A small audio captioner, trained from scratch: muon at rate 0.0063, 17.9 epochs.
Rows from block 2 of the audio encoder of a small audio captioner, named by matrix and row number. Rows with one number belong to one neuron. Each number is 128 + 24 x the weight over its row's rms, rounded and kept within 0 to 255. All counts start at 0. Numbers have three digits each. After the name is the row's rms in percent of the matrix's.
After each neuron's rows are labels from the 100 clips, of 14976, where the neuron reaches its highest value: "peak on" is the class under the peak. Only what is clearly more common there than usual is listed. The data: short pieces for a synthesised band: melody, chords, bass and drums.
# fc1: MLP up (encoder.blocks.2.mlp.fc1.weight, 512x128), inputs 0-127
# fc2: MLP down (encoder.blocks.2.mlp.fc2.weight, 128x512, transposed), outputs 0-127

fc1.92 107:094105162119121125126116093104124121136128151081131138107147146144143126162133134146096139130184124099134139157125156114119113062153093151099133154101127139094143148089125101119093141161115128122094130139126098090143101136122105100117083160157114137128151136120179154109122137127155155153169138090127107171084133102206092128136108126140149147167147142123116168134148126104141104130134
fc2.92 098:075091133116146140126096089105157132151130115146150128114147147098144101164153133181109130097161101104133146078161145141147155111127148112154115118149157120132126115147148123152096107152102147145100127121145109116120152109135142127138143140118123193095093150152112089142134110091127126102128135078117111126104184115125141111113137140175116131103135071118081147109098165106156121139178
peak on: F major chord; F minor chord

fc1.89 079:141097108092167141095082177156163152145127109158089108094088105102088123112136147098147136135130177135139139131128166106155134118141135117107120152121149149110112159121175096127142110121140143129134106127160159170161114111107138072152168101121139130144097088104127102150139109149085118154128124127155086129113144113121133131092117154137131097109141144093121145177111162125158103097151
fc2.89 079:118123118079126118146155088127117140110104138106180119121091123107120151137139138155136147115103151164129138135132120143101161151117167132133132150147126134146096150072097112115151130141145132098148105096133119134172124115142120151087112096153171122132113147124101213137086113147148179148119157153138147113131148090165157097109082156097097115121091131132127108087153159116133108115141
peak on: no chord

fc1.376 085:109131113087153116056116144110126106135152143138137166156097121135152144177106111156112148122135120150116145137074132137130127119110133135150169154160144119135106101101152151146115132116140126126117119092107150141145103149120130157120100135110177168116133170111112097093117072136140129104088153106113188135154145195111117154109126131123122090123157091108162146140135130132099138133075
fc2.376 095:168134106108140128118133167116100145103089111152103103126123110120161120107132111161135120120174115163132169113160159109142083123164141108153166145108188130103137118149119137112124149130078100143158080082131159125127110131098082124080119138111149155132127145085115164177121102113128114153145125132095129143132151111143135147162168121134134122109099156114076164128095112105157117123125
peak on: E major chord

fc1.358 103:180115116122163127171142181115156122150100079097103082111152165084140143111127116132119128135139120120129141157122080127124138139158137133118139150125127092121153159127122128153138108149142183133105062139110089128091173099177137135129093116151147097134098126115173118134143106102107150170119092152148131105184156107121146107121124099147123159126106111125130134113128114126086138135130
fc2.358 097:166114122136127149165200141091110141135151089134116116152148146083137105118112121100118176110114149162119093143165133132115122126105111104122094112138119169119171111129164092126099133118148114124088124160136127108112159092130069080130131105100124088141115093129103130161171112132135135129146137156127157159197123121117143114133118088167144103144133128146107168100119142133112147129132
peak on: A# minor chord

fc1.361 100:138125157127102129123152144124133099183134122118145135104148161121145130143114126138088067110134165167144125136132085099100139163140151113151165130164133092116099106120099152095092109122107171127147112153118122117058122146104121106133112141130131100129103181144119120139126145131132123137179128106167151087127154096091111155137094164128103145112090153131142122158134089165141102128169
fc2.361 100:110125121087114141115136158138130137156137117146131132152117134130154202145072094125131092139146112138129090129146148058151090152108149119151115094144113155085117122142124130136159167111124089073135127123123117094160145139100124107125101107126126115150145073157099128121138159148114130147143121146126135128147161131115116195092093141100075139153149142164124127140132122135151158137092
peak on: D minor chord

fc1.399 099:093115108152149113139104130175103106083130165118102129145132136127125109105091148109097111125162143122124149147145135090128156116096083131119123150103157118119135109109128097096139162138164153156076143146140144089167061131086167098165125139140163109118155157145124156137110148132141143072151152120142111130096107100163108153120138124164122123153134158128119138137092152151148149102091
fc2.399 090:119180164092127103119111137139162107161107113172118151117146128094119110130142093120108162148144145131125093077152135112165138135149150124142117091086174140131107105150125137127115102120075124102125119181136141127125133131177095116127064126118143169120115109086130106124157102104154104118157092196140163117153142138114126125121147093118130150127158127121086163118125110129156132138117
peak on: F major chord

fc1.420 112:131117105120163164091138150111129145087104077167151116131121134103079138117140141133110102126137129114180143124109137161125105113131094079113177149142115125083148118107117154138106141123127148127147171068127105140129137110107147122086124198085134111130110119163133124105103206166106162112145153161109151144128139128112123119121159116144133140118121137125170107132126147131140090137112
fc2.420 126:132110111117164128123127093136124111096162152080142089146107163139108101155148115132120108107115124097128185129176129126141117110093137144166106093162182159120114147149143112108131113116112087149126132192175104103099128126147091126138163100158144145148152120164132127116135126125092121106126071123099110125138156134147141081144162186090121118097141143131140112132147119151145110139110
peak on: no chord

fc1.272 103:166171147111136160129136171129106104088137140137114184104163100108116151101105127139135110102111144112151097147117125098141125162103117121124115106116124115123117139190142141155160166146147143118113134104124103135140092145093098052161123151122123145153119142108156116143125106113157090150138088138094111153149172147121127084169144134124106142139106109116173111073121134131129095096134
fc2.272 110:112107140191132131151125119145057165127117120118137141159113135147107076097153179142097146157148145113124101175132089134112139126131151114154136146145120141137131162157126155156101113113139147147114110148096149113132086138128120112083096135133119138090139148128132101149117101173127084135089123080139130095114164143108095143113082153114115108114136147139142159157148179131101126113097
peak on: no chord

fc1.373 115:132094143071113105126132095147138131118149147085139137177090144142126180093141193088130105116139134141145116169171172182137127156164126112098136137095092141160116136101107096132157147135086130141082139156130121152127132132107115112119151120122102119116155094095089125117109142154151128099134149154128107118122103133137132178096127118102146125121107091136136157183130122117131123135150
fc2.373 114:091120115077129153138152110121157131116166135158167153190117115078097138166112142130126157141155102110148131135127121137122123120141113125098095101128091151179098144141118140121123183122125120101090141134143132139175123112121151131092097140120108097138143096114120107125165065145139109147115120128105123116132117139070148117129139138139151145104125108160153154123108125128156061182153
peak on: B major chord; B minor chord

fc1.336 049:117140126106119107081162116151152126136142124164149143105115145121125134124126102126107144143123112143182101172098108152115155100159143157092102129129128156126103170149154139142135148087137111138097138101108171147084137162105178122112127119148084089100142088077152146129140151116125132099148178130130110093169148156134138140093138143156147098079114125114104108086131139102146130143095
fc2.336 048:136142146095122152137171194127142120111164112098137122105127092113144129068128107106118183162152119106138143075143148115106130114124114161128125144112107141124143123126129137139177164128142077113108134110191146114156114144128149164119121117104191097126150111116157144132101126105105171138137118072107118106126140141115154149122123135114111176137092104132090117135146113119097093141136
peak on: no chord

fc1.193 106:100104140101166133140127152107091107140139149107098097120117150111097125116113116119155172143099119114093126125157111154135160137119133141106163180131117128165146141137165154137158125114117161181098073105123155125106108107111151179128087145145126138101065126133127120113122138123116149105127103113154136071146120157121129148073142139125161155132099112144129141091130103114137122163192
fc2.193 104:092159147111128112162136117149157122160158123143170163113122147131114144119180068113066098111115127133122078131121109136140176120122123120131059140133135156139180128126139082107139141148104120118119139148136110114155130111148136090129129109099093116099115116085176116132102113124135134103150156148179118097134157132096156120167124147138112113117135148081154137092116144146143135155149
peak on: A# major chord

fc1.114 106:157148161118104161137153131124145078114107136143121151139131111144108159128132112118086103087121139120128103110147125149092140063131078124101138134122105135133117127125125143139112104151119124125126113147136101178139113143103118151121135167124123123148125151074084099085145125093153149138100119107181152155167099170110167156146180108120162133090162129170084140162151146129122106122127
fc2.114 110:111128164103141123151132112114085103144183114139138122113091114112102090160078156083071108144146141102102121159146122104116144146085110143156109130173142126128139096144164145090125104148116173149113114114096124099125214145157124142108122115139133154127125128142123109165130144117126102153142148136121096119161134130122126126176096134126103105150151157134132110083128152122099144167127
peak on: E major chord; G# minor chord

fc1.310 119:162119087145128126142127117149139157087127073091126109099133148085146172112146145142180183126087147182139167116131141132119134112192145145148127126109109133140151150135097126124140099093134178130135104135142142149132164106189123118085117118131121117152111127099135076110135130144111129142158081132084121131148154140107124113091126089150095121136126112121106149117127095155122127140142
fc2.310 102:131130116118099110160162143089112163102106167170136102110139172159129120125100143097154117105152150136097099103159132086140125134111137141166148124126163129122138139151125124169075105119124179141150143128136150124112129131088081105120128099083127124115163158106091135120135094154162137096127170143107114141205116112148106121101154109133145130116092155166127115109100163121106133127119
peak on: D# minor chord; D# major chord

fc1.34 106:122109086133143144079086131136127088165140117139158136080112139137109142146141161150110164111177111136118119105086111121080166130124096138101080132100132139104148179143107133152095125147171116187158115124130130138081145118095142158114086140147146141155114110159162113087118114082157161144157123111149139142109132118158116142134123132110174134134135145140132131132120119078150143121114
fc2.34 110:129139138109208138156092100137117129131163129147159135120122116167113113104158138138101156113159125139101058144144117158128108134129110159129139127131131097127120166130120133125160147104172098132120113161110122110130136166164138134138099130143114126134116110183099143137116139128157090164083090129091154151126124122099152102130093142084133114134123104076112105083109151112159103173141
peak on: A major chord; A minor chord

fc1.3 130:135144117152139135101108150140085094164141120152106117120136158107095169095136107113156161138104162156113114139118084103157135172117109169118128122127105117157154126143144108137132133114138142154103043118095147141137128100125100148123091143161153132120112164143122106109112119147104153084128105120128180117147140136150122078100183119126130092133130134161124152121128083096160117169147
fc2.3 127:089139124190128120180143113141127135115170135163133136108108183138112174107175139133103130113117093147117130103135080104142164088142155129131115120106118109155112119111127091178113091151148109074084118095145083127104164108124116136164141100105096124149137138100136121145121099138118150088150133132160109125182165111119152127125141102138126140137111117131142092098125158129138156143147
peak on: A# major chord; D minor chord

fc1.440 116:183137123104105113145124146130093130137098092099157132114120130105164175083141154155106139121115103121151151133117118146158145091143139123125107139104146101146146163145086113115132106110116156127134104117137152136127157061160155127102102177113112140159097171131163146109141111113134171143137101122115135049159169147150115148130091110116109119118135124132086146122120131160107169107142
fc2.440 121:147147114099158098130147131092118157114100155129135094110120137106122172139117129101132133114104134152131143159178140082137109093156170114121120141093129149133141145157161139143116120115126172105124122131123151122145117127149052098086112151129101113168123114139107119116156083112159179069169129161112137135178101135110137141099138103122151083098116133110091129122143141145127163143161
peak on: A# minor chord; A# major chord

fc1.250 088:139107118117112111129112152106113140142112134093144133133136119127169196082167097137102112107090103167111127141135116136162137115142140114078167153125115136122179131181137088131133096092101167124119121096114123116139123102123144103117139142154127120126117174125176155123157114097113173094156151142133107094131119141094143146120154116163135078084131103139114109153124116162123182120137
fc2.250 082:135121143101140059110146129099139127133102118098153111096132107143109140131131125060112143133144130114114157171165132096154114141142139120122136171104173113122108093113150120156127105127105158108144104081117112144153118118160142131125127158130138080138153108142146135102131123142154163080115092118120126106125162095141152177116162159123146125102104131146112111091132131141153214147150
peak on: F# major chord

fc1.277 083:130108138166134168137129128135121128114167108119124132120118087113113123095111102126174139151165141149140132147138150107125118142121137125102132131097156135126159099121124165106096137152052127123140138117143115086108118142155154142158111097134166139128158134158122154152142086140081181137094126143108175129125124091147138101111115145101114091098106157150167145099089078173114147120077
fc2.277 091:111129123140072124136093123101108169132165166140161144117097148111151096161112093164156135142101125115118133155146144140114131121124153129123117140113134158130128152158092146141074087112063136115118117126135097068122141124168122096118100105100149153131143142117145102118107133160103133128157143166112154094133148140127148136143110166134129134110126112107144149098078132140099144198175
peak on: A major chord

fc1.503 110:119074153143144110171145132155150093104140147160110104137125139093143107105107131173111137114160135166097115140136140123088113108161128155112146132090170154135082131109119143142123132141133187101129094124138138099149156096129135067140131132116168097094186138099139132183133082127163140115162130154125096123156116125156135133130117126115123125125155076106115094132111139148111097113120
fc2.503 104:139131126164131158135158116136168136147124134185073183110150111171139101124126130123076114133137153132121147103167118118103107148133107098148097113112168173126097135118113172100141112165085122143126162139118183086107125097117123135120137081114147119121156124112117134088120144111112101146142130131129114111186165146145138092131109127151135170121152117119121117089070123104135133137117
peak on: F# major chord; F major chord

fc1.430 088:092105124117093149147095149104128122143130095155096083109122118083118105108145128137114142125160152175145090103126121139140171139129072106115139156161100137138151162136080097152088142149167175141123127123105136165115097109102146135125116095110095083125166158117126170145138119129108143151114143168108134090146125132137136136153120136117120151102126129130176167116140114140140142193106
fc2.430 085:169123119115098122156163106175123132101151168095125107131149153167144139120113134103115067150148160105108174117135121126136125173065137118128098100103181139106155086147119102120146131134161107151139084153131136111102119133128164160086101148133115096139165146107136137136122184111129167153114104127134145151154123139142128119146128107136140117114139127100097102133125089081090116114139
peak on: A major chord

fc1.472 093:125092152122112102181143144149116172150135092117089116112115156177150138118121158121140126111137122179095094127155153120116090111148153178145118135130134115115126126138090127125131089117123107083117193139144143085108164173098153096125109109143144162111096097099130146120156109165120128155136140136160110098102141139151145142113111141107161140079089105134111131160134112160144100135122
fc2.472 100:096141113165152142172136153108112105123132182152157103119161129116135138150144149153153111100122120117062145087132151144178118134154114124138138136110120161104060119126126117158128119149125126135129131151109154134129108145105153070123119099126137132164086114110127132134105117112117094141120123094145136173170089133094121074114131125168090084145125154129127084112156152153117116167130
peak on: C# major chord

fc1.500 107:082133114120128147102114120162093170130157117146111100129104141102174122101116133101125120159128155128130119161094137112122149168138091124116119132131178121132138143130132171105108150115099148122096123122101082077123126118167145130097116120141140103110129130127097182155152124148124128123139147160081135062131126086161125153158114160111120104148148130126187179117102127152115138152082
fc2.500 100:159160156093098181154110116139119135132141126156120131097083101135146090130117130119106141121131161149089127148146121111117150125113150170151108094147166111160138118160162151096097129143100150141096110145120125083136123131186109116145105085085145122107139120141108105096140092147119124074123129152126142131171156143115136126167115138144156137105113111111130199112100121126105101175105
peak on: A major chord

fc1.458 098:133112146129072102125114110120119125155125147121124135091100169118134154117086144195142144133150127105126154153138118171080137084156121156117149146161066164162103128142159115110115095121143126109146130098155145094123143140121113135130095124167134120174120104149157107114151159101134107160116108091106107136092188133129131166120105135128131148115094146103110108136091159146149147150110
fc2.458 097:125150093092121123128084106127139104135153116169166090129109098112123081178126142150151165123087141102154146174155146137163131113164128172139154147076116103105107135130178162112135106140113117094132082167111130104164123153133121142118103140117145115113107111103098115167117093113134101149143127108079148144162167104118130113124143127107120156106141138099140155119112128174143106134153
peak on: F major chord

fc1.387 116:183122164109082118125114119113109103150101105130146100119140151127118125136090126154149091120125129105128188148132097151127124113154152125130143160156120104189134153131172125115109132123127117135143149134157103117099104121120095146115079172106170157138107113148131095113075127116132176122077105139118119143175173138155119150113142114124120104104109131102130125165109099135180151145091
fc2.387 107:113174117140112140123154109139080150092118155125124107104112159160116127150147120140172110151114144135154178126128173094128144148147154086189165083128121153114114085139156123110117140093148124130162132078107130102116117156148123115105130096083151122107114128131134118149127136140158141159127104125077158147140122187121096100142119081121142163137138088119120080131128115131126094118135
peak on: B major chord

fc1.219 057:128075172122093125117159122110116086173121137118165120142137138149139151151116090107127093114136155152132124133157101100107081157127143125202165128130123039137106145116096139117129107149110165112146101185103102123136133100104144109148122119121107145142119161147107136137087111140146119107124145150161110135139176113147101155146104121143104124153134110147135129135123101156159152102117
fc2.219 057:101160104089135137137124107123172120130135082156119118162135094147169133114081102090129129149144090158135097125151133120150118145151128127116132131178149171117080106147135169134149167097123128137134134133108161127126109134089126082093130083144107101136162123154104138120143127145108150131159112155147154127135125116123133191152121136100093097143166103170152115109122144068127113091139
peak on: D minor chord

fc1.480 135:131106086075192098128147122151116148128132119131161150156073153136094108138170160116186112124154134148128049164081137132126143149167130125142131135117133130155125136081147131115137138089127143118081110128137138153109158153131147182164136112141120098122137129122139103111090110121140123147128096119148134138131115121139125108109108149144140091093176087142146122150110101127098117126138
fc2.480 122:151150113116159148146141136174157140096139126123112123111092087160107128149131133117113151173127091122106104136111112112110092116131178117148156154089070128105158115113104137093182144090147082150079151130141089175144129128161104110134132121108152120145137124118183109111135065149149126146158125149132101130109167138078148125135163117124160120123148143122128140139110112151116125127097
peak on: A# major chord; A# minor chord

fc1.337 074:125132144099158078135139134155116117136108145094089122126071165128090116139111189130107076093132116143120134135143124150114127131118112107123096119101132133173101146122093156132167112144162138134157120115102146170143121166115154138129148151138137099155137116103124139112130138093102118087159129142116100110097124134154143187089149131123128117091202127141155124150100149105152151170145
fc2.337 079:115153080137097156160138113121109138076155156132172094125112124136140142156147156124120105123119092158112143150145135132124130153077109121123130138118153110127150092139163109123115084089123119145148143127109129109130135097140131164139140146104133137183164096138103133119121133145133143172105059141094148138155124135049137162099147118143170125104108148124116178097107097104111142133150
peak on: B major chord; B minor chord

fc1.485 134:139165100134068171123134119154116130151108127142147127094114149149114120103141144095144123134125124149100129079122104119122121099169101142137133143138155140097096163110101147110101137098088144118158167142141134137108153122146117200089154167125123132133077109135148105120168155163133142108151110087111101136122114129147146112088122095163135150137132099132140157127107093184120130108181
fc2.485 120:115165141159133087116126135115099131159155088105104149109113104136115137105127157089132107115181118131117118121141132082118133143128068140119150151136154123105093153139137168115161080138140152137129153152098115127131139158115132131120131131102096105098137157134156118123093156187112118117137165103118103179170145126122083099143117118147132101171117183093084130140111138091140156134155
peak on: D# minor chord; D# major chord

fc1.100 092:107148110136108095143137109085105128115136149125097141152104124161152101116096154139073130109088116143116166100123112137133141109117150113087121173116144102133134094131119106118153101144139121098144126121113115130202163149116120090094145142134139139137160083105159137124149106174107156123130168121127124093119111155116132197106175104147158123139142086140135157154169102133145128093139
fc2.100 092:117099108133112134114130113120116098105113141119129152124115138165131121141136118126137128146127102166093127127137137160149145124107154114101141150150095129153132151161155138136155080104166138118148138120111094129154096117149135137126123063149099118142100085098133133104146114174091105057137155099126124112152157103101125212151186132141110137124134140178118109096146135156098096110156
peak on: G major chord; G minor chord

fc1.311 104:098137081145149116116129100152106133142147140096119086141154133122125154117144105140112129095116150126106103108099099119123156151098115058104080134080128096118133122133156142131129166144087117132125137084149102128154117099142147149101138137131122138160142190121169156123117129098150127134098141133116142090133121092110139125126149175159105117103150158122145173175145122121189165158134
fc2.311 113:132117123124114112159169073127122137126145109128082114132134083147173154114128152101080140100133130109097101109132159139105125140164143139136139079121102133154086101123073142117150139119172109112130151170129166124112083162118159175105168146091110123153143098146153114113166114143138104122170119095131143118161119118150111120124149131156129123102103094128119117122114156159183111152116
peak on: G major chord

fc1.11 056:113141091098166156099093100179145134189109115139161115091126148129114151148162149116127140099165105156108067139103097144086152098102094117148128135124120132137121152147114132087128168108151131148099148146135112083121162149151151162165080123126151119150115152135128122146135117121127160112113091130104092131122120125164115102142128125116135096151164133122152128146091110074124166126123
fc2.11 055:139129099112194169112135154166162091181144115133130134135126066140103113139116116155104157138134107154116113132093115118113114208151135143151138077122112151114138144101121143123118158095169120145130106124160152120140113091174147100118139111127097112127121131132164111115129087132105092127106102110118147106080144139100150108106131152119111149161104104124123165116121165120159103152117
peak on: A major chord; A minor chord

fc1.323 118:117102084103137143120151090107115120133126154103118150140146169128107109143100129106186144101196079123103108144126131114134122160138121153141119165119115124158099125107133161136124108157091137181107134141131094116118179138160162144130128156165132124094108167125127144084129122125135133155153115132145101169094145123128136107059121088091129111143122106112115152139109150166124105089143
fc2.323 112:113148135129155156107153124121139145110158129170138116130112147121150097190160146120081138164120077143089154132129103137135104140146156152140134152154126129137159084119128103124137119173154133088110179096118086133136111137097118121149096113108128147140121100120160107094124118109158122110145163145132139130135168135089160117086077110144163172144114092110119135112070126100096131113152
peak on: A# minor chord

fc1.331 097:199144110112165104087116142131127142131145088145122132144115171147130160094115141120116169125111143100131120145111173130119101108087089124172100088170150113102118128146130154113128126092142110108099163146164150149144173179108149134151139134151127105137075109061139146118149126131098111120152111149166111090114136112149129087121143150147124120136091110128099119159142110135123125127114
fc2.331 099:127166104131126136139173118102139124061138129153138087118099086157130091149178082094131103129127099115108150120150151109134093148159115107076143138108125150171142147105152143134121116140165078157107153148122165181139124117117126139101123149138144149128134139107117163125118117122139142114134136107112173144119142124099130137170130160119081136087091138104122142079142113135122131184109
peak on: no chord

fc1.241 115:160122116109125128124095160124100108092158120147125130133134117077128126087135107134203079082117130155122127134131139128153150119102141112148144107115135113071098130122109160149100127149179101095135160076165100131130131162084140105137105141153121136104130136131126130149109159130134090122126140165120112130110118166122160086127154111134116114174126136188159156120133146098158138136089
fc2.241 113:116166139140127164106126093103126114113187130050121108092118102136081109161153153115106162146143114151160146143135130160156087118137116138143140132150158100118131106146098117127128152119128129186066133122086148103122162115151066125138136118125134107153106139129152103167168108132124105095128136107114188097107111139118119124149126142153124111119147143151152107138136117116144098121157
peak on: no chord

fc1.482 115:077114156122184137144104144147102092152174137115090084105129133137138141114120135094144187135108131127106137158184086115094120142136171118129120130118073109141150138161150115153097095178116163160089093098133155133145126102139113150078114145153132135122081138095142140124092101101149130142129100101143125088147151137146127111134169133134127140153132110135101144115132148121133143117125
fc2.482 105:101150142130127128143128074163137117149181122137142111083120140155100108098179136105094160110077123126138090133156089147106189137114114117111082170137110116124126138123144106118137110152105102102141138139146082116154137111151134137114163090132136146117112135106164102142143145117105150147165119080148113137127098140063138098159140138131116140141179155117145125097158115166115129133139
peak on: G major chord

fc1.91 095:093149142134158157129117134163127133104174099108104123126141128141146169113144117106141109102116108159141108081112140132097113093103160095090086150080152151103120137114079130155136130133101145134103132127140081139163133091141130151113140122099144155152134148114145094129106120088099137187172123147154139059151126117143131154130123152121111130118155123084139138166149110125175162113132
fc2.91 100:117113168112109093146122068137102170148119122182111113144102071145125164107144113134157137098127116136107160117116156152116110135126119106133136094083142141142113109161088134141096163113090184122118141115128138107114125182097156163114149149166125114167151121195124119131143130132163127167128121139132124125150139101097127111134117104127112129077133130128107148133117099163156085112142
peak on: G# major chord; G# minor chord

fc1.90 114:136110118155099125092167161175142085094161123160166157108147101161149170101145135113165093147137112127164104096166177135127137121113092110114121120127137129123166179132101155128094120112094136125142126092111106130148107100115165132101106151126122110145160098106140158113107127113112136089167129149106111151115092108151103085111125134109164134147152124121157173116166130106097130125135
fc2.90 114:149165161112127150108137135133099149158150104119131132092112134129125100117115148189152112117143174136163144081164127134129110102122128120164122125153109151120120150158113099086134100094098093136110122156163116123090132111143150145102109131122133099124087090169132133142159170112109116148119156159161138109129109101103136133129095092126122132129160155114190093126180065148117107124134
peak on: C# major chord

fc1.257 141:088130115130136127140123080097165103096150135123123114099116190153128161093133167124137136147141142156131160099152164120144118142057102125103115165104133118150133154138145183124128149108113133127132113082062135155118135118123119147156136111106119120129159123122177141097108127123117140153137122154125125130105156119154128108072108117128113154111151098101102152187128130097145176117109
fc2.257 137:139130120132148178143131092089131162137107121078111122085177160112121103112136123092112136139156120159157135120151139155120128149078109128170089108142140174134184088140132091138138115137125121101136148114139136097162135119055116122110125109105139101148112141120121175152151144113139136152085094118129151101112148146097099144103066124134158104139143149146148143137138127132121145144161
peak on: A# major chord

fc1.132 126:104098117145122114155112124099184118118123137156156118144113130120180114077102073102097108173115141136114110089141136136142107100120114119122140145138163129131138108109101115133126119137104147103124131121147110139105104119088177136104128101116138148149161142111148152147169118134142152114118200089173146113141093147133110166141147146152115103102114095119152152103083184160153150140107
fc2.132 122:121156107110149117145105133145106159143110134071130148110147128141127105090137139126109196144157150111073085110131119150106137177115133128147123136098110141095194113159103090161115108126122185095152114106151107121132120089138150104130148077095168145130143131085150115139114118114179133080112123126112154128160152113101137135137129121122132125158133188138108126153114133143137129128132
peak on: A minor chord

fc1.108 075:134123090136108071160095103121136091135162096123118173175121152101112120123114124138132122109153122123136165109108074125124160066158122152108102152130135151160157097128176112118146129134151143104133114106125099115128143084152128113137136122192131102086141150113176135151157109143119086111112117135141129124120155128134125159190124134166142129127151061137146125121124128153105110141127
fc2.108 079:106134107131139124123155133139169136107094125170119121128132104115113085133103141069128134153179155122098115107142128113109116104165132128140141117114135108148121166116166162086144143170100092161119093116117172152185142109167125183099120123120125112128138146128153126112150141128120096144151172148129133110101134113165110162104130128158145108147146070109144121100116117138075088092118
peak on: F# major chord

fc1.304 147:149122118154131093122149083118108133125139127114112154121112111159133125122082118117098130107111135102115133130122128155143121123124128112117124158119113151138114113148123151121128112160104082118143153126124098134111120120084140135127164111118159178159176178097147092143186079102111108164101131110154158154154101163119118104138113131156146107136139152155214128144087153085103151145085
fc2.304 142:105119146107148156115161117132082112132103125148114113133156138136108107153084140123147172086128112140123108107169135105156164142106105100171137078105180138120137152157135150131083109121097125131116112163123154106130100112152109117100097118092142140134151127107134119110134091145124154090190147132107159095199127108128116121136191087133102142131123111149125120151117157144118135158141
peak on: E major chord

fc1.497 064:140149130113140143147094141123131165144139131143109181140155135108116103114123129157110118141093130121101117126143133116132150074130106146146143138074133110118105107131146080101132160101144147093136131133126121069118137120138116089176150146157096125112128122140093105088125119147173133129132110147170151098110099173180157114046142126147103174150170121100156142119109129114152127115137
fc2.497 061:131170132161114108154113090136123128108107149137060137106109159169088148127094102085103162108127111143142138150146161121167065174124137128100158133147109113105181138139096096125125125151098103139117134176149146132110120123115151111134093114146139115116136172129119137187111148124144140129154128111133139104118169170135088107153144145150125087143141106087115093130124136107135135103115
peak on: no chord

fc1.15 100:118135149131116129138155119130128104139161135088141153132117117102140169094101161108149100130113113095179157125137172134183112185152108102104109101088137116158110174103094114112118166126090132138110128169099122160082135130124131153099150134089108094109145119088103126143161139157128138104130147116106134128067099115145143127129128106113170141123127107146149170141144151120149095158153
fc2.15 091:145128124081143121143116136109164128134129129150111122144095122110124165158102166158163137147136110101159129121105115121127109113115089126156104135084117151159114139183180130113135167111143145121096125113116093125135104131152141138120129106111118107139181092137092092183182097122119106130094145133108131161121104155093104118116156118140132114111119122137155131151107100084199091167130
peak on: B major chord

fc1.279 079:093124091151126155081070125171122141150165132119091160149091113150089121085148126103156123120122137128120140143089113119126154163110132143140164088096157131113158110117116134117125113153081143168082096106097118100111108172131112149155142113139182151103149166139080115109101115163106132124125185138107120125135143127134137131108135133142160111109104118122136152171133120148158155128135
fc2.279 085:132152103108076111121133103172116150146135150140139156163143154143107134127164137167153109135139135125145100106124111112157137092119151148111128104122120150104083140129116112144174113107106153126116129156136183098119119212141100114124098127099113161087127166127096108132114098112149110107152163135127129118158135160166109107126177131117119084113112130101079132082081143137151128143127
peak on: A minor chord

fc1.26 094:124130120076144121160177078148102114115127144092109154125108134141122154115103189081146090116118122130103090148152129133106136134121138080100142168112141130164096137108168157138171124115129139123120131167124118139153146143127107141129152141180119111087130123075093136077111119153183123131117123161116115140124098132124139144090197111123117123134152111144134105144161125155139121121111
fc2.26 102:121123148120122141134116142095074181110168133169133136147108142109152126126137196134110140132115099096110152169103157132148119110114153126112117167085120162110109111102121103109119115152140099145104140083127078148106151151128141169141144132138170152140105090101128114100141086140118120158137104137132105104144115142095149132098170070178164133128137115127128150126117122155126121072126
peak on: A# major chord

fc1.81 116:108081159131154141087128150108156130151138119115133140097136142123157134119122097163125137119108157109130155152098138113164120112150120134120123138128171108139154089119155145109130099130133160147127140123144129139156152133127113116201131111084124144156101119111146152085107123075155134106099090127091116160096106140130127132106116166172130156117157076063113156122116139113187085133143
fc2.81 099:112127134113114135145136150126112187117111057100122134118151134129132128129131134121170170167137135122151119115121144146104151105131136182131138132162105182157130125153147126153085143154110113102096106131079121164092137133113094142099124158135156102118169106118081124141098077095097156112093155107152106124097089135122144101140116173145162130144174137135106143118112113103112143146137
peak on: F major chord